A small image embedding model, trained from scratch.
Model: 11M parameters, 64-pixel images, arch wide_resnet, norm batchnorm, activation silu, depths [2, 2, 2], widths [160, 272, 480].
Training: adamw at rate 0.0012, held-out accuracy 100%.
Data: trained on made-up ball-and-stick molecule models, 195000 training examples.
Rows from block 2 of a small image embedding model, named by matrix and row number. Rows with one number belong to one channel. Each number is 500 + 50 x the weight over its row's rms, rounded and kept within 0 to 999. All counts start at 0. Numbers have three digits each.
After each channel's rows are labels from the 100 images, of 14976, where the channel reaches its highest value: "responds to" is what is common among them; "peak on" is the class under the peak. Only what is clearly more common there than usual is listed. The data: made-up ball-and-stick molecule models. In brackets: how many of the 100, against the usual share in percent.
# convs0: first 3x3 conv, stride 2 (model.blocks.2.convs.0.weight, 272x160x3x3, each kernel summed), inputs 0-159
# convs1: second 3x3 conv (model.blocks.2.convs.1.weight, 272x272x3x3, transposed, each kernel summed), outputs 0-135

convs0.32:489555557464476428426508530435528476459469460417476524475536472535446521587538448507654489538509531472490513460513546499494601490465580596466436498489438472463449501448501520579474507569465534509475488456476506531484373501453384462588468515485547518488550493650498403488471553469641497481560530449491480535454519463570516563494517522515476474470477494478481440450530465480373534544539436493543542555499518566538411396536562560457480533514498492505416453569460484622429501489559535
convs1.32:473573499467541467450441408511599459609460517499429468573458464462450539459482442531455475485465456460510480457596445463505481464566456461463457461463592476427438505601476415507443468441434448451471480461483599444591451488481536543450451567480524453539447468461448507615497531477492503472431597474500569520404590484412430514520453491462487492468450465472473485577475546458596518446455434511481467461485534540
responds to: space-filling (67 vs 32.9)
peak on: white ball (100 vs 1.6)

convs0.21:445468428488472435494424513454496458449553477425434539512600415468469562461408516496483459562409522472483452413535494505480506546456482470440459494592446483539453481456418506549446514515508605493489487468477509473454563468476548475497462447437467462454469603478604499502527458479576424476438411473474457469515485501385546543550497510558388506525426529516452456390487411452539481522529427522488503573421506493575475497487512434487443553501558559500408406530470431487443446456382434
convs1.21:416521475463439442447544447495514545549438521386481447518490497410479422394440467475446462434434499508426415393547520406482452468544432504482371380472533424496522450523510449432416475557478473426390514455421544460526472467602418464487492428451460541501511439542413505527527524411481547525414534464430433519428523462438470494485451437469453514465450492501524606546470504437525492451435485466479533455412508450
responds to: balls and sticks (69 vs 33.9)
peak on: white ball (26 vs 1.6)

convs0.209:501427475498491459447448449487484459480509476411493483506483478474486455467503458431449491432477464451445445470482512466451439476484492472467444474512439483522447392468451486518475433437479499471473495496484417400467474409439456463441455413439475491625451505450498469508512452487421466444533476479429461505466483486509473505502493454458631526452420486473519490419483459467451413483504425508418460482697485392466470452482356459466439512421526476415459443509489466426441477627471475
convs1.209:460489509600464498598466502528482547481485494455505508514504537497493493429517568487497538504468578482494394440493514451519462494508598557546526466451487495481592482486451540432462478578609506539453448580481485519484520510515484447514508464452477449512480517583499489482508506422514480446501491520407483523544487495521497523508529366501509368450634432445541561484522445488490432453486531462366551592440467438
responds to: small balls on sticks (100 vs 33.2)
peak on: stick (35 vs 1.6)

convs0.10:544421425569453476611581410472430454457499486449529393500458523436460392457483473437551587588432534495494505555510487481603447423514464461475484538516477527504473486476439529412491493527499410354442482494484505507417557490523568488424466482506430411466477536576508596515462426531509496585472507492515455391439505440506471389448557437547449459506483495466465502569499521483537523468462485504502499404445400478487502551540466451480488398467528441470470505566493494456489501457580477
convs1.10:428521569444530485428563497514576533594473493550544510591444511581451550451566414475498478474492523461544500537564557536553497470534468524439472437467623579535545609558485492500460479524534528500594492493615561489561549448462490519467536600619603569572434531539448523559499510470523471564494554412526524525423574489458489507637433515471446485574523451505517473543470512502537456438413513492495539497497475481
responds to: red ball (100 vs 64.8); balls and sticks (66 vs 33.9)
peak on: red ball (33 vs 2)

convs0.255:503506450443496450454459458467458474446461464477463458503460427458448457509484461415471442444430485428418445460457464433420454455453500464454487420482466441449465401463414461513467445436439492488437431471482437372408464428446461470504445424497453457547486457477449462430483446449473472469496473428395454437457490488454451478446459467465592472473461455409439476470466463461440377465511469455403436471588450456487478442486415459478486484459450462409482448461449475496495452556490422
convs1.255:511485434531500561534529534563376483397491488415528509410516505446479478524461531496483527559532526546459494466433514473475559555486583510492547538491357431520491432423506498452482511462513495507413478545410431576431510488511498481526551359459388529419509489515509471435499519468447497471551437518478499488545411474535535499422533493538525460466545513513480531449537462504447466499523485507497511660511495477
responds to: small balls on sticks (99 vs 33.2); balls: four (28 vs 10.2)
peak on: stick (31 vs 1.6)

convs0.8:467555477418461433426414545433500508463466475420495566423456413520452542492504464546519416479454443485471479381449528476468498498424488506467497443467470459431446497435500546538456490522374449498476409460473507491436454467430431431510450481458476521544548457495481425419435597431514495433501540433485493470487522478495502483431498532449583478478448395458472412390538463510414503516534438439548488476552446479508483400527474465399430460493444507477466433558445460627492420538496488
convs1.8:434521438442576442441510395460522438545490502551548491513437507508439536505471429530561551490546545456487472516522498518456398484518574528396572557377512514483523397553459422525411491506504541534505511506486537398533519599522556555507545586392414527450398544530451532577456487468515495493549519452554607471470509505470426553410440492553588528539543540517470481510473538535550539415429504512563496459524522629
responds to: space-filling (67 vs 32.9)
peak on: white ball (100 vs 1.6)

convs0.230:427415504498434454454463517471438496450457481500512532422420477480482537433470539596462442441530406531499542469418488499537489505471526543430464578399471483504463526466485526460427544543526429478466489454482530566480463488513454463399482541539431450517468396437411447444411489482440503483495477494492465461498480434465512444432521552444584434559549416447446518496464398471475542541467430442610528424585461500427425491488470525471591415513437557533487416595445463455554520550420496
convs1.230:504493475556508424568501442413442452461513464349466437436456505465558497523421577570492526424514550518485448500470515495461424522449590523534510532480468425528583428446527497443440521577553463523390575532415472470449511528526562511569482401461446454447448469559421497417499456429455546426592432541417549431515466415577525509440530438535560433505491489450506574495416476517432466500548505531479559447451526552
responds to: balls and sticks (62 vs 33.9)
peak on: grey ball (81 vs 4.4)

convs0.72:458483444468470457510457552463595492503506492433499493406453448492478550452399490512509485530438421530493479460449541521521515479447538487505468413537461498475467531446489513560490520487359452485520416474491534531437470523393507468472499509440440535494471500493477483489419622463562528438440531405475541459518494475497529511426524516551470472457388432431511438472506506493463562536501435465518467458307431511505519437559442463372378452506491480510448463527481485566443365408478494
convs1.72:489554441430543477425516483512545435560488520573489515521491486499407499488502445523561509518493434487439502471539460540474477541546485436434508537424515561489426384580516409483471509431420516478495473452494558430557448557477543533485513545390430511470432508415493462623460543537552496509506556480550537543464520506486462487428486547494527604547442568512437437510482561545593548475486490494566429434537514573
responds to: balls and sticks (74 vs 33.9)
peak on: white ball (100 vs 1.6)

convs0.112:412419507457499443487391540481487524451479491528450592521517417523500614469434574553511431506471453523500508404519497468481552554487510558434524490490513418515483589490467517550420577533430612575471472485506552575464538533426536471419487522508495445548465438482471478477437520479478498469473455443456505496565438524481529615493485588464464464573485451491434509418519364410506523575466472465574480625541537491526436486517488534517500619566422575524530419515483470490563484530444477
convs1.112:505544486539536471544486433488558506552518496492504447556583461487453505518474524532541531445516517367476376401538460459491491447523501489535402415493529514497553432573479468513360376498545434435443455468441552422565523533527556508438488497417473488511439487507349460593464509323546478483469557553507544502459537525495493538486563467492533489453515465462474454514470496535577494448536496524496497444449485575
responds to: small balls on sticks (65 vs 33.2)
peak on: grey ball (59 vs 4.4)

convs0.260:518536459455469416469484449432456458398462431443481449516468477466416432532493436434460451434459502459442446456476465452440465451459493461425484454459455460455432432420424470511433433457460499480428455427450448435462482456474471445531402477475448477578450458478464482416502417485441442497519474453433470467427467470454446476465470466467606463440486481443412455487458462452470429441484473468434442483635460437498464468467411478496501496427474448432467404453434433483486487586470447
convs1.260:516474436542464579557450510549431455425491437419494525444477522446548445498460532499492497527503522534445500471440464436458534512469553516508525493493403430455517397451497564456521498481542471504429471554419442547446491513515487431523508425416404461444534460547531465469440502492482457457477452507470455485558440504540535457421514435474518448435549507483461507445564439485468479540532469496470489699489457469
responds to: small balls on sticks (100 vs 33.2); balls: four (30 vs 10.2)
peak on: stick (30 vs 1.6)

convs0.116:509528436471503469451471462471453465468450471476481467498422438445455462513484463429482451442445471479424455487449473463428460462475531439479489428477463456452474418463408464521496420439433479487460419464485446387426462419418458487520463439477435442554496439488443465428470451472465485431512483451367467433462508491471465479445454462453621466450439456386468462497469484494440393476515481450402422472597451467500473442484390475465466479427421463446481456442460487516489480580478427
convs1.116:518489413548466548554523552538395458402488459465500518419517528442494443493466545484506495540489498547424482456420478500459510559473573467520512525484373492510481370445520480402469528440483504512436436543425432555443487497517501435540539419419364519417506486488491472472452515449459458500544446529487446502521414481545539466388538478505499456488517514483447492424550446510474436506532480469464479599515451459
responds to: small balls on sticks (100 vs 33.2)
peak on: stick (30 vs 1.6)

convs0.182:503501437453447378537484516470502502502433471488559469447508522498504471432528517506476498542461505531489463475495492420543392477461465407565551502456478452438421496431511456405501465507394479521460452436429455534482492555423531472473450459494544546408572490446430536503445573461480534559445535373530447526496591510535484552477487459506455461526408436466484477540408505505469513470555518465445506458311435449471523455504564413399410562517506466504544470499435521600503503421565520
convs1.182:489549461448513495451476515516533383549488468523502484531544511466439494556512479506535501570506390534447472444522421476498504517535465404482462468496505524410389386572502436454420494418420458461490374464473532517554426535466551464545533547380433473499482521421421545632398502421474435508473574498538521509442522468539506504439465516491516507486460496458428457475516467531593425467450477457526414510527414526
responds to: balls and sticks (66 vs 33.9)
peak on: white ball (45 vs 1.6)

convs0.200:489544417464491469441457471480459473489471477499445457445437416439474461510439475435454456473404471464447461467435466466446451467474493433488509420452469449472476456481412454489506463465413425496474390478481461422380445453433451486522466434476421426510468436457413449460419421451489505478458513427411458404475517481430466436405441460479545478479432411382485477506429487466422432479521515431431444452502409480459498443462462485432467439446433468456505483468462487513491460509477431
convs1.200:499460443549490507532534536520346476374514499469523482382564529419479466522503543498529528524509493550469503495393510509477532533451537468540509524500381471549468414391501460458483548443438501521473473531465386533385454515507503471524531395471402525404487522482490442403497511487481503506558403546526474501508388472509507498402578514517529538486451543533469504440505450534421446493546497485527496536518459513
responds to: small balls on sticks (79 vs 33.2)
peak on: stick (74 vs 1.6)

convs0.254:395486531494505502524420568460523481438565500435422559528501446527511586514485514522546496546445426518523482410558491518428594569494528576431453504564515430545493532506426481576386535540546613538494533484504572534485556482507570488529502531486482513459518506533497503489438536424562435425526450532414486513545470502451543587460442556482421469503519498461435460429562382469559503528495417582520514591422545533618451539490507505566529546532491551561413402523529440568434503511441484
convs1.254:471531505503462464488444495495534487544486498403439422506459487405473479468476526507414503437462451520481415412530484399507495457524440426523365398512541430478433487524484413445397479432423426419413531465450547509532425482515468499472446429503491452504513446456393448520542507371485540468429539474435491485417548417453473435513455473507490489450394470473467527552441487403532475468459453498474451487413517462
responds to: dark backdrop (97 vs 49.4); balls and sticks (79 vs 33.9)
peak on: white ball (44 vs 1.6); blue ball (42 vs 2.2)

convs0.54:522550476464467422476486466435465469377456424435492464520461489463419454540488427477446437420471497455441461456470495474429472458474494484427489467448479472461427447422432504521420457478462502487435465442444436454469498464484482438545393479478442482607431451470452494430487439497428433502524469462451466477430450484446458468454476500459624471442510473449408470490447458445485433470469483470485466469670455440506469480497421490507530479434474450439465406476446402470490491621450451
convs1.54:517487441553468579561407505547444435438499454447484509454462543461581454517455536526495503545506524562452495496455437436466533508475566532520535479511404435413532398467504555459524514523541457501432505584416459556464470522536506455545495432391414418444544458555523512476454516494488480439474467503459475493541452493540547464425508426471524463430561533467479541450565463476475496542527487514486497688493480493
responds to: small balls on sticks (100 vs 33.2); balls: four (27 vs 10.2)
peak on: stick (40 vs 1.6)

convs0.31:399476537502462402538472573431540507406496478440422582508456464561469589543505487546576492522503418542528548474516512526480586539485558583439449507490467470526462602479487509542424529579481577552503491432450554602501542527449576461493477550515505500458537442545426516477392558487514476407507496438449520550523476493530530600420457554445407450492485477446455438469511420472538553580494437482539520574471521560556407520513492555519503554516431540577424406507434424569463520508482522
convs1.31:475528496499486501502451492488549481569524456437454462528475462410433509479494501508433528438477411479507414414529445430507487458500481400501386407496587464446432476557464383485359457381430449438435429483446553474550457478464493494454453462499493478507479457431383407558484477358490461475421543481476518467410559464479489430502461476504490455471434429459423450528457434441557427459458460500441425510422441479
responds to: balls and sticks (62 vs 33.9)
peak on: grey ball (66 vs 4.4); blue ball (30 vs 2.2)

convs0.266:446516468533474520474483478507500482515524478506430429369417470463524418475478463424437446473433413448496461525467484506470515459542441490475492472485506514544516491571398476433501474499474379451501473531519478464426455452516455504473529479514416410447453450467445461520400406508488482484483505518422498437475475461454454397384463458496367500447486437414510567557515527474456448453502524498490493398373434510489558475478446499423528378417489456467480568509536518431438466403456446
convs1.266:558438497590478493566448487472454501469457431477421441456568469500530489445508566450388462406435526476554518514474476454490481507451496546579445465494504411513540541416478460530494477522500466525480549526525437488426479409524485492468380492576513396483519444530507466403494477506466498430512436601447492476449458409471511464491599464435430429365497491474510512493521462396400495544576496479423551496452503431
responds to: balls and sticks (84 vs 33.9)
peak on: stick (27 vs 1.6)

convs0.262:442510463425491457476466501480466497443466484466489513526424430435459511546472476514452433466439436420422453414495508442485497467487536521437457516453512423466482434469399507520433518492445510459457471471466463455397471429462491440462471466488429495599448437461441478433463493437445467459502435497422450423479426477443464481442501530463613505521503446448440492396461394450473429513488435476518507481664430444512447447511430490478532474504472512410463409568489444466506433602437433
convs1.262:495503441506542503542463439507430531451553503432521471461476521507537488527436478571503562474529580470493447467498469441455436451490561575442585503432412388492596428458450551498522430591573486485375525532381492482477530554560556553499482424383398436424470479578512511439540507469521523415498464517468567495588460471520574531444518466511583425403625462497532584505529483503464504509524508574486547620467535576
responds to: small balls on sticks (99 vs 33.2)
peak on: stick (49 vs 1.6)

convs0.43:482403421517425467514471439489393505507514500471519432435449467399510456382430520488476497496445457500484481434443431485590404443492473473487486613457496490515485493498459503401474536529494376398470479496494493536414487491535499478359508489524412420533436458418439510525413481486498518560437477463515474452488507437423464376431530469515542460528465445469511551467447468422469524494513480474506490374503414500419498480494434456438499391503476496466463485591486475428513488519499454
convs1.43:457493529500591411465543479477541550570455531489523486550445502541508568546475471560527460486527549496516489532543532537529477498503598584495600439511571541504572585520513494516416495572689505549514516595552521533527607516520553549530525524529574516498473460602423581516518494416491505426598498472433593466488530490487551561620477460485527493482628453495526530503432497572478501452474470526569571518440530598
responds to: space-filling (60 vs 32.9)
peak on: grey ball (37 vs 4.4)

convs0.94:563599460481412413521499478417387476463425455453477445497430470450447446547489452439448456484481503438470500452455449486479437423448422480504523487402446506435417476428471482398475487533441445439478363430410489491461499497455506432555436490480447472444462437434447513453479425502431482563464556415470480480454509462457471427430510454468514508502465469440494468500427524441490458447521506434476455422446439461422535494505441445488488418435436452432459493493393443474504470491495434
convs1.94:507465517459525559485544526549443516440473426531557509452438496508543527555565502496469561477563579586565503590426535480539552574439533522448536512478497482611577514444467500549504571521592526563533518526575420529424542516507503494527520482562488542502517518560524464464455471497467484529597446485452514467550454445508503456493493527503538439495538436548467490461494388480450410578541535515486550684451409501
responds to: small balls on sticks (97 vs 33.2); balls: three (27 vs 9.8); balls: four (27 vs 10.2)
peak on: stick (42 vs 1.6)

convs0.146:410491472429490466490431493462546493446497483403514460431389441539463429429499441478545470518452392468469471406492459432584471416491457470438449550542442433455450492437467430500465453510417416488458518463493467518442475440444514449451469443496456461494532572517530491460425512438534493417488547446493480459459538439537439474423523449513527455452402418511460451447580469513471538460510427506407435462428452440531455446467454434418411442442553458484456435521498466604454456494529454
convs1.146:427497470438519478404582426484551480573450502503541516581531505528423486413460419396508442487491505394426484409553539536464475473525438529437517490445555594559489499557454537470454437495515611473564492438531529466535582498426441519460584635451516608490442532535431554596462480474488418497524549463513506509459523505475446502544516474470493456618555467484508461495485506500555536379434472473493524522529520499
responds to: space-filling (68 vs 32.9)
peak on: white ball (96 vs 1.6)

convs0.219:518525455446483429463475441444465460416468448455465446513462468460425432512491440407464459440447500438432448468477464438433462454460488452422474437481449452458446416433410465519436425441457495475428457442467439411454477451453470453520417458483448460561460471480465480416496421476460453482512472448409463456439481472464449478460471462474598462445469480436411460483468463465465409441488466469408426481615459446493463464479406470488481491430480457418463416447443458481472480574471447
convs1.219:516479436534457576554489515557416486417487452400492532449482501444526440483446525482476500533506543519435492468444484439452546515480565526494526514475391422485518405442495555432510494469551489510419463545404438554439519503517475437510525409428401493435514457550522455464465498474463472464493447513460450480564438503542532468431518447492514446437560497494473518446545443480461476521523472489459506697495476455
responds to: small balls on sticks (100 vs 33.2); balls: four (30 vs 10.2)
peak on: stick (29 vs 1.6)

convs0.128:388510558492497513519435573450524507422549500438430553505427476569493569549525501534576503505490391511516529416521486516456592539512560598414440540499511455544504553494469484562369528561529580537481544466509564582503532487500541478539499546534492527444559430556420488477397557455541462414540487504426496545526477468530516578437458539437438458483517461449438458450538408464540535549492389552520514561448548544584455536487489546545535533532469540575413390531528438585455522499481511
convs1.128:495532499497486490483427485492542451565504482397424452519453476390483495483469507529423506456466419501493427403538451401493497464512452414515371405511561429473407493541482412455389480387425421426404499474445555499552448500456498520468439446498497439493502453425389436540510494384478502450458544476462526461402557431453468427516461472500508468444412466451431462552445474428546467485484416515466423503420500497
responds to: balls and sticks (85 vs 33.9)
peak on: blue ball (67 vs 2.2); grey ball (32 vs 4.4)

convs0.139:540552548460459439429501507451520468480485457418477497489572478516445492590550440487636508520517599484481508458514536504448564473473547574474428479487426479465451492454521512520501496544496532503476493453464500507515319514482371484578463513479580535486557485643491349492504534472603487553549532453485482548442534453584507561530505493531471490461474499493511457472520489479363496535537437500528532554499531545486434394517599552479491548505507474498422465544465488589406510500605545
convs1.139:459566540453512485442446423525594486613443514508437469591468468499437539439509430506461463491456473457512462461596466463537488453571439458455452452446604499445461534604456444489436464459464450444499469450529593456593472469487518508432465585525548459563448471465439512616500532467489495490427597462497540529378591497395442510548455496445459468478465462478493483568490540463595504435440468464468480474488527495
responds to: space-filling (64 vs 32.9)
peak on: white ball (89 vs 1.6)

convs0.141:441502474483464467563468525437530471420526469413475539537602496583474544550471469523598482529465543476499457453534559496511549537477477516431413498594480437539468493489496543532426529511501605565463497456453507506467594476464606469540464516440585528420561540590574571491518524454559414483514453491502468538504484490497509609574486529491409456493453568559426462481542422459578509499531415516516506558447554533578437549553561467514480571544502517510367432541493420607400499467526499
convs1.141:455535534500452476482438499509551489553484508474420443537495476464452499436535492493415509460440460512492399444540484458547470464535446421513399412487559493422442494539490383423391473481425415430440466493486569514550419444538462472472440451495502452533514432450400489539529503380477510494388552483447497520391561434421504482507462480488437469432435454454486565558478478406551451452437530461453463469428493438
responds to: dark backdrop (91 vs 49.4); balls and sticks (79 vs 33.9)
peak on: white ball (26 vs 1.6)

convs0.213:534572432461473451447465479463442484480464476497443464468433418447466471517459468428452460463412490453445466454431459467438455464468478456489518422445463454466469444468409471472496466489404446486480373448466467420402466466441462485546462441486425439482456428452417453458441407469482501498474531411411471423475527479423470443411465475476534473497443437379477468510427495461443417466520520421427412449463423483448511438488445480460474453452412477444498470461435466504514454497466427
convs1.213:507460435544496528529556554533373475384510478486535514392545509426474479521513535485505528513520491548472497505396523532492552566463544461522498525474393476571470414406511461428470545431443496522478464524484393575403463497515501468533552400500393546400487522480484413416482509481462506506573421539503472504508398479510514480397568520531518515488455527533448498423488438529422426499551499463517492573504457496
responds to: small balls on sticks (96 vs 33.2); balls: five (26 vs 9.9)
peak on: stick (79 vs 1.6)

convs0.107:445414502536428460476490514488490514464486495478445554416424430456526541453482540590467477395537407489469563454447579540513501563515467539488513557453493513527483580491462604511442558569501447472501459474469514544481449484505470446414473543563418450521426419435417452497422448541417500473496512488472464474515492479491539459410560617464562480511544397417525477489431495475476512543489459440633545450583432496424519498587441551472550453492459568506515442589500499418500533577413507
convs1.107:490523476591496522575420489481450481440551460518423480400461412507474508570473592579445587491515572480498416593458468504493446518461585546582496518515432460458621402461544488439411526614573433528402523588428470460460509548609574510482408388421433427452430423581392477452492512443511548430532445554434511512439469446511534519413536453535589441439502477465498603488520484489466479478531546529456565502535510533
responds to: balls and sticks (62 vs 33.9)
peak on: grey ball (67 vs 4.4)

convs0.80:590629507444426401485470460423486452401449413441471452490473469474414440561514416485455436436490511456455475447439506434436461451440414497468518483442459465441413487397475514448445472525427490535429437408404507478468469531471493441599385517469477484496483443451445471432478476472459435551489528448483449491406504489460455484457498479417538486480479450478422451469466488468463446434528489431488441466524471473458515457527508476494499476462443434431455406475416415517507469531464430
convs1.80:551479402474466582509422480557459417470460465517458561477467496464548447496487494506480494502484491542434545515464414489458540543479488500465481506434448497421502303492547500414549531498495479504492499504465463518466459505546494445536484535350353437439508473554515540529465516524466505467483481511500467501530457516526482510337533478471506511503493523486460497447541474464505524557558479473476487704497489487
responds to: space-filling (96 vs 32.9)
peak on: white ball (82 vs 1.6)